config = dict(
    model='CTC audio transcriber',
    train_examples=26041,
    hop_length=160,
    norm='rmsnorm',
    activation='swiglu',
    mlp_ratio=2.67,
    shared_expert=False,
    subsampling=2,
    width=128,
    kernel_size=15,
    muon_scale='original',
    orthogonalizer='newton_schulz_5',
    steps=6200,
    final_lr_fraction=0,
)
Rows from block 2 of a small CTC audio transcriber, named by matrix and row number. Rows with one number belong to one neuron. Each number is 128 + 32 x the weight over its row's rms, rounded and kept within 0 to 255. All counts start at 0. Numbers have three digits each.
After each neuron's rows are labels from the 100 clips, of 14976, where the neuron reaches its largest size: "responds to" is what is common among them. Only what is clearly more common there than usual is listed. The data: short made-up English sentences, spoken by a formant synthesiser in many voices.
# gate: second MLP gate (model.blocks.2.mlp.gate.weight, 336x128), inputs 0-127
# fc1: second MLP up (model.blocks.2.mlp.fc1.weight, 336x128), inputs 0-127
# fc2: second MLP down (model.blocks.2.mlp.fc2.weight, 128x336, transposed), outputs 0-127

gate.1:120097148125159103140083123119160056135079170130080172121138142142151131154109112069102109188168136100050181115118090121117131097128065112132125108071187102133129107104106172130142094089109087170141124149133239111150149128123142179119143124063075149081154171165128178134051152089082125101094125122129130098101178129120135115108121130092135110142120141124107129122158100200115129122063
fc1.1:089143140160130138174148140128085124173100143174057121169149093122163114110123127164125160092130127162095105076098129082240110200094111121121120082149088136088143068175163121069151108144146076101127165202113133188147152129106128112148119151170101105172066091110144146109096106128139157133185127135115139176142122122118135183093123118122119189150178084136093103086086132138090147142157
fc2.1:113111161141091062131108170028122088158145171155097118161123172128095109140123119144156119107128141086135108105086181118169118114160105104099096160167122115099131077154162131128129138151138137184119117165169059149108180124115135095092131148103115110133102057088153185088104125103115153076158197135131117183123121132110165142103144151068125060097125129064107085155135083170153153189078
responds to: /ɔ/; /b/; /aʊ/; "our"

gate.14:148153145123108137145117179148101144159110125102148129128069087117101128137208109220122079157091121155147231165160156149128159095165113118126108077063126134107142119071138145152125160161136163122104126079130074128186165174156122115115183135125124148086138126125100149108109147182136108223091169121099113185119094153135143155131187119113131116119136101069106084090120106169130160160092
fc1.14:155108113163070150096140107116134120123150152085119146130132114116145141132169112134097185141143146196137178175213116171167200134166091126137172132105091156164136160102154114100055130214141142139101193127163109125122134185108195152118120157117152186087157104136118105095099144172174118175106157124118132131137170097145101163087156122079114053109133083081095140120082082144107120132120
fc2.14:135141125080094126107135138148190125191186094125213118171104180073085147122090162155106159139056123107130168126127098156153141118147094085136134151102121143177140122116192116111116092161107141126074158135128084138179158191137100138113144093124129141105136110099081045104093106176123151164128147087115175145118145057107084098176140104126145114117158088118122139149103086172113081102058
responds to: reverberation; white noise

gate.219:055096116138169129049087137172104159077136161154168143133150140099110110141120145141064114094064123110137125122098119150083189150157129188203110171073123138123111152134153190127084144110167119178136129142127127121165127122084108114126072127089201125097131082111161186143136128114085069124130177156143138156121128115157164152124156166114130143145117117077172106125108210126186139069132
fc1.219:122080137144160135089077187112073129120156105183110141142170137138113113191134120218084093068191151178196156139073102126122139131139179137118110107170163172101132186163120135160124095157071101176129087117135102125157124159111189163150112159109133148170151183118132152102087174120145106120111150149168094123092146118114226105128120144135140115115145170068109118124160113127132144096087
fc2.219:151132135123133173122065164129161171091186099179093086151173121170139079152096131134116116078103148143153124141111155188155098137084100083188076133173123091062117126130132096158106119139163117154138101149141110164109165158112156184188150169147098145089128164068095144139126202099151123124122159157129130105112085119106131060082079151130215099161150107099130138147146050139129116103120
responds to: /ɝ/; "her"

gate.176:187129127134143089152145129074103071128182137076074127068064151181098142151135164137130077163136110134156172235094119094115157124141100096145059126131101101128103135049123152131090145130149129148178128156063119119096118131126102144119102109185129115073146140130149151126138163140134135056174105095139125115140144138148060114114131097177101106075127132113066200099100148112114132117111
fc1.176:115179179135140113112112174175153130146111111121147151112110083146184115132139127114088170144080123142059119109135134156177086156116069141118085099102089152109130175131080110138192134101172201136157193141100178055119160106074120124104135103152116123175203092076111143156127084132113105163147090099106146106084132202160140141110121103117161139111054118116114169119106111129167065130149
fc2.176:153147137129108149120139150119140091132154053088139192130100146134136109163137110134110152201105100139088150167109121118117141102114087144101036195064099143127122138086136090162155113175183119138162170130091173083078122125120097144137163099142128142091121110129122139118127114129188155126146115078149093120156094191181136127154174099167146104114055098143100241107121130125103096186140
responds to: /ɔ/

gate.333:156150135138120129148112150148145098133086123154161134130103127147094116169105076132102153126165130075117169128104103136155144068137088082110154089152147165128109123103102121162161101132055132138124177177111164125180108060137098173106117166142150110136133131041154087058181095133137144128090095160097134043079194148124151138110109053131110114165099140185125176173145158119052120108099
fc1.333:152133095109126148139064145111170091134153121100169125144164123155138089224154109164144076117137138138143115128120142089117120093159161155129090139121131155109154114126124127142124155093125084115123132124122105144140087116118100107148101176106161095161106149061179129074180152098076163156092136102091111056070162123074131164131092083057147068236143147182128137184096110088116096117151
fc2.333:169133123118177167106173138087130100147167153164150120120140156148195127144088171096093096132146153146124119110109154155170087172097174174110092136107109113127086213094145150137076094117127120107151070160122144105119163103147113123144151072135149170170161195159081145170065132114099135081129141115066059178162096129134143126133172144115118100204161105105163073128084144097119170125176
responds to: /ɔ/

gate.47:124174142125136087156159103108163135110052144087156131090193138164017117152123127054079162150087116098057114167130115178110152075110075132118125142136042111128091181122107085162124118138120158150127108153182150129094115109137093111100160160118146183142142098129161117086087151167132104090161128090116142154109112132100139067106096142084094128129104100111112101087111117149102174173146
fc1.47:157070125158135142160175126117160147081093119075103128139113105112065114209137125160139143136059082107111085073119132120125153070082112114155115107167089115137109144129188043165118140125141143129116105119160111114160167107178120053132144157116090162154112150089128164121069156140173131133136171082094127161190140139119145148077140135130118106145109104149058070143072101085118113186092
fc2.47:078146081136178143175120121135091189146100114117139117099050129126191125102188151126119110107168193198201126131160161155159141117123125086135103083175146145148130153098094171071136157107092158100169163116087196125136169104117163105110166196107119145176176178161192125142123108072147160092128146090125158082146154177179149140116118138159128147091133153117149146158140146107109121135115
responds to: /p/; /ʌ/; "slept"

gate.220:135150079158116108123117211098120055101083161121056119157155120081104121108111133123143161118127107097174158144133158197129041161130119131114188158099109157059099143164124151099144055050137094157162149124126147126179129139074096085107147138150125134141069117138149109102121104180139143120114143109167124102104120087151158217162149072103140120170109089149126103123117105153105130101097
fc1.220:157098122180128094130178138118157114191183097128079165177076122177131124142164126141160160174114129128085156141137112161068139144172153096123164124136026116102147129149125098125115122112130122101073164180128160118218108102129117060137114143196119159113185127102089148101139165133076130068151106091122110125137138117130120141174143102051097169112184143099115163125161114125111121137187
fc2.220:122164146116094108116151092083156154203210127106118178133139170128092128142127071085102099179126162167080109129130166126111131130138143125144140147101032141094059138142131108123088171157149108147149125196162103169158109123141114106116101129130109190117149102126166161117219105153178122140114078135066128140086095158156073133104122119123150134138112104100155158149145161091101148132222
responds to: reverberation

gate.330:152171114115126110154079138128144167171190166141139096100143109168143132147112141141122130200082122115129137125159146145201154071126113096134161116160138143102149133101114109120058076125084077163091146177123167087131190136152127095150103114172113095098111047096105135150075099168063143144136157123159119109114093149160148162112073116081069059080170165097184148144134178095112114117134
fc1.330:141105146188148102117137145099132198114146129149185185169126062135153123105094086144083134143048095147135143093146141101094129136126136105152152162123120145150121135109111173119067093124138167099164175077117191153117099143132177189128162109117071097021152132130154135114138130099150049127138168175119172140149093149149158113111075164119113130110114136224108135095163124164141117124124
fc2.330:081116167215153168120164125127103138142116086131175133148132056120174097089121132076124117103100098165127157090128134140068107097113149080133095170119124157167114148118154157118139120139117158091173154054086171188140143122087156157114162151102116103091155131146171127137156178077186060113118146174130141180149136153157129173102146179110141149133139166166162203116132131180148154182169
responds to: /ɔ/; "our"

gate.186:128115144118141103108122141140101140112193121202093122109115113113127133120101180124135156111116131117165136126066114140158128119144123103114148128108068101159182117129127078184137150082102172123120096169144112181098159067140123067202122171087174060159148072125108152123137117117115034114067103160136127163123149143130148250104151113139097141148153118151167166160106121084175100135110
fc1.186:156158130115143108107140163122150153090154119114114126143147149146043100120165128135135181150156164178164171113217170112095150162181148108143155139166158103117149155154131130096109109178132092099094093088123097076171135105083131196089145108122120130129119126103158082165116127176149185085183116122073157129133148064114126082172102169140082119186113144086095096185190145185137122093122
fc2.186:120094088066094143128139118183145064136127142162147171195158152110113124126156156151118161129105119166190078077149157192128116175175164060126141140129134154177130119113119132085084106138107093093127113161094169119102144074119132114166124195132100136151154101088060133203135089168155124129189125127124147074142104105138157108153088118143124110153158114067162133126074130192171074130120
responds to: pink noise; number of words: 7

gate.190:143071166128114088120112100092140056154147165187096113110150154114156132181110151124123151159134125085102079097130127188138147078098142074180130133186091131094152108133185104120115138074125102086120136111094092169094146119108143085157146177122121119145166144047067147126172145085154073137131107146174115109122155067099192207143105156150148145123110047134132155169101117118136094123122
fc1.190:148111169168135149183107146131090119108141129057164138109107181135129133092139162101116116106138143090177167169129107130067101152151125183131115104135143141182163181109133153091123090167148125164162096110126123067160081162086168142128146137166134106098066072158208103167126087116153190081124157140109139170108113117157060147070191178130170113114132148101117115064091146122132149172095
fc2.190:072117119102146169064163172162158108079109122124127143125110074130114052143095170121117113135131106151179150136158115131156117228132161109147137159067127115131188141102086178131102115147137096180164148097063170098180117168121079127134148144133135133112133075183133122130110150118163169170089127135067138181119083165136118110111121142121133085194184168114186146098083095091099132139123
responds to: pink noise; rumble; clipping

gate.320:139121187083124093067136128098123130103117189157105072091065125167140096149109134151115111121122071126105135107176159164108132108167129112082117138104131139133007150105145079126209193166176146093085109089133107135088137117145133183132127147127162104124173058113093157182083207107147095103098079122136148084118113118147144129120132141150118105126120177121116081132079142131156131154108
fc1.320:106130139038130126119067112128213135121063121119067152192148088108092097129159122079171113168109111119153128083141117103112101173161135145158104132103090117114145134174161102140071094078138125062153125120167086147150149105151132103144132125098146171164105168052153118190154191136149121079126116196131109142117105157138123127155118118122106158152125145180130039136123093157186139130126
fc2.320:090167088142128129162093139076140129084141121171111137112104131112124178098144114120145105168100155172153105130151111096152163131151111106118149113102074115168107163168135183143071173173104126129164155103116080134093142079137147167057115101200178087155122133114157160158112167127129080021137097148152092143096107135202052091078080123141098112101098162102099101141143137124151175087124
responds to: reverberation; /aʊ/; "our"; white noise

gate.147:168126123128133113148075105090097091106187155156128126106113145131124130125143139129099115093103099179149165171143131142140086193154106127106161147150141102121124125157134081134154150166173136161108061091087062099105140111148142095140109186179076111106204118187130167079103143100119107066146129060097116152170138122086065114124141132169071042097091122105134103109062087136143130126180
fc1.147:111104097118156149139194172131136158125114097126139126150104141099140117144096165146128113112123173047133144120155120129106183118143182100121117109192149109173190125093152147107133103091105169097155178168177155113118140146087107158126157141100172151132086139119141064216139100143087155166081174200171154109069139123108138143143068138093143143137155148056130125112199181140169150157085
fc2.147:147178082174179178136158144167069169124085084121153131089147166112117126113119129128159103110185143162130132080120116111134195102140167089121128130137103181162143116138108090126122124080118158082122169096197102165163134169154127140140154105065134101212101119093175191176111144155127146153108116188101082103171134099097149127096145103122110165130123068120145123045142140084080147134175
responds to: /p/; "slept"; mains hum; muffled (low-pass)

gate.179:141167137127135091146135147112072114113104112129139132104137138134152109158086149127134114136135138079110096163097111098160106074128152105114082082134148074135124146166099178064135111091105144091122143174173167164158184131083058062091179127121077139170113114179138112177101165130096122139129127134114073119086151151107146182084143129140127160133071127138075046068078068191167136107091
fc1.179:169153167161132130121104123156125145147096170166085086116084157133091118065137147096136129135158130102066107086149058155118134111132064114124079109108125074065081113165144097135172088133124139130096055160094154116105158113155160150170121102124178180162106159070097104108115190107101091132079163122129144168135069078142108108080079110099137181132144127138166088066121145094077140148145
fc2.179:135133106178174123152134134081099160058090096120114130130153092147127083138091109093129122077129145086114096157093146084147100089150134074091075086178144098152165090151122195131140116141118135091084112152150131150131195114101057157085125051118111106168073123120177119139098130136110125123133099077118135056144127209126157157077103081110155159133089112128086086124123073156145172114095
responds to: reverberation; "our"

gate.300:195137179138077150115089099101138110140144064064114152185122174148116146132107165076085103108092070113120172123131149147113143136154102084130153053128138127105070095184179102087158195169190114170143090087131118072130133140065157137111144132123135133115137125148141140147096117105154159175107150203136128133144168137113105145131144128126050112148183112056118131108149128142086083114107
fc1.300:169165113164147096185089138122096118039150119178138137143160174121147125126119114079114172125173131175135124164127130143155148177108151075174120138104150113128147109129137130133115165117107126138123135163114096099066156141204132125163174106155158108198171160120138138129132138129177140162143145224152155178098170162086135085133202153137085075152130119091182103157194097161148130164162
fc2.300:134133146109115126140170167099118154085089120133103087163084090145131111095105150100094120158151102104128141159137153105128187080165149117119110120154121115142159109136072094201169151182180054110092124065097167112120131158113135115138177122152135135108155087064090116155164119121091094050134166141179151120101144135182139067082086089182220103151116146129093143156126160086081146135107
responds to: /ɝ/; "her"; white noise

gate.110:130091078182121124160130133132144218123091158104115147125108100073104073148113093108076170067080117164185141094126130077121125157139123153161122094130120114133165089204109128107128086156138154155142150055095130196116152134149133127111065097121153122052155073125143106144191093092127185153080146151143087129087116100132199132095150121157103111160168129141118123113156145152115157159088
fc1.110:137116135186121150135129092158140134135161117136130117154161135097139121100125108107156121061112134123132101058152106189119140162155130108140125066182135140135163090132128140072058118136137119152156128076153135177105118109132185135079097098064153160116066115121122139134158139220053106133078150141186114120138095098179144199206109135101128136117060124080176143132096074129093111131094
fc2.110:092148191135160140139134115125124115158170082102167060146082156155093137121126161097098132125147127180149163116180119110105167187111085124128104188140116152118202149134192147121110122116076122111100109132141139191115056110217127177153138141113141167184116166125180089152095133156106057117076151109161091121115080081112117134154106088088114130086126147151079136075093138142099144091134
responds to: /ɔ/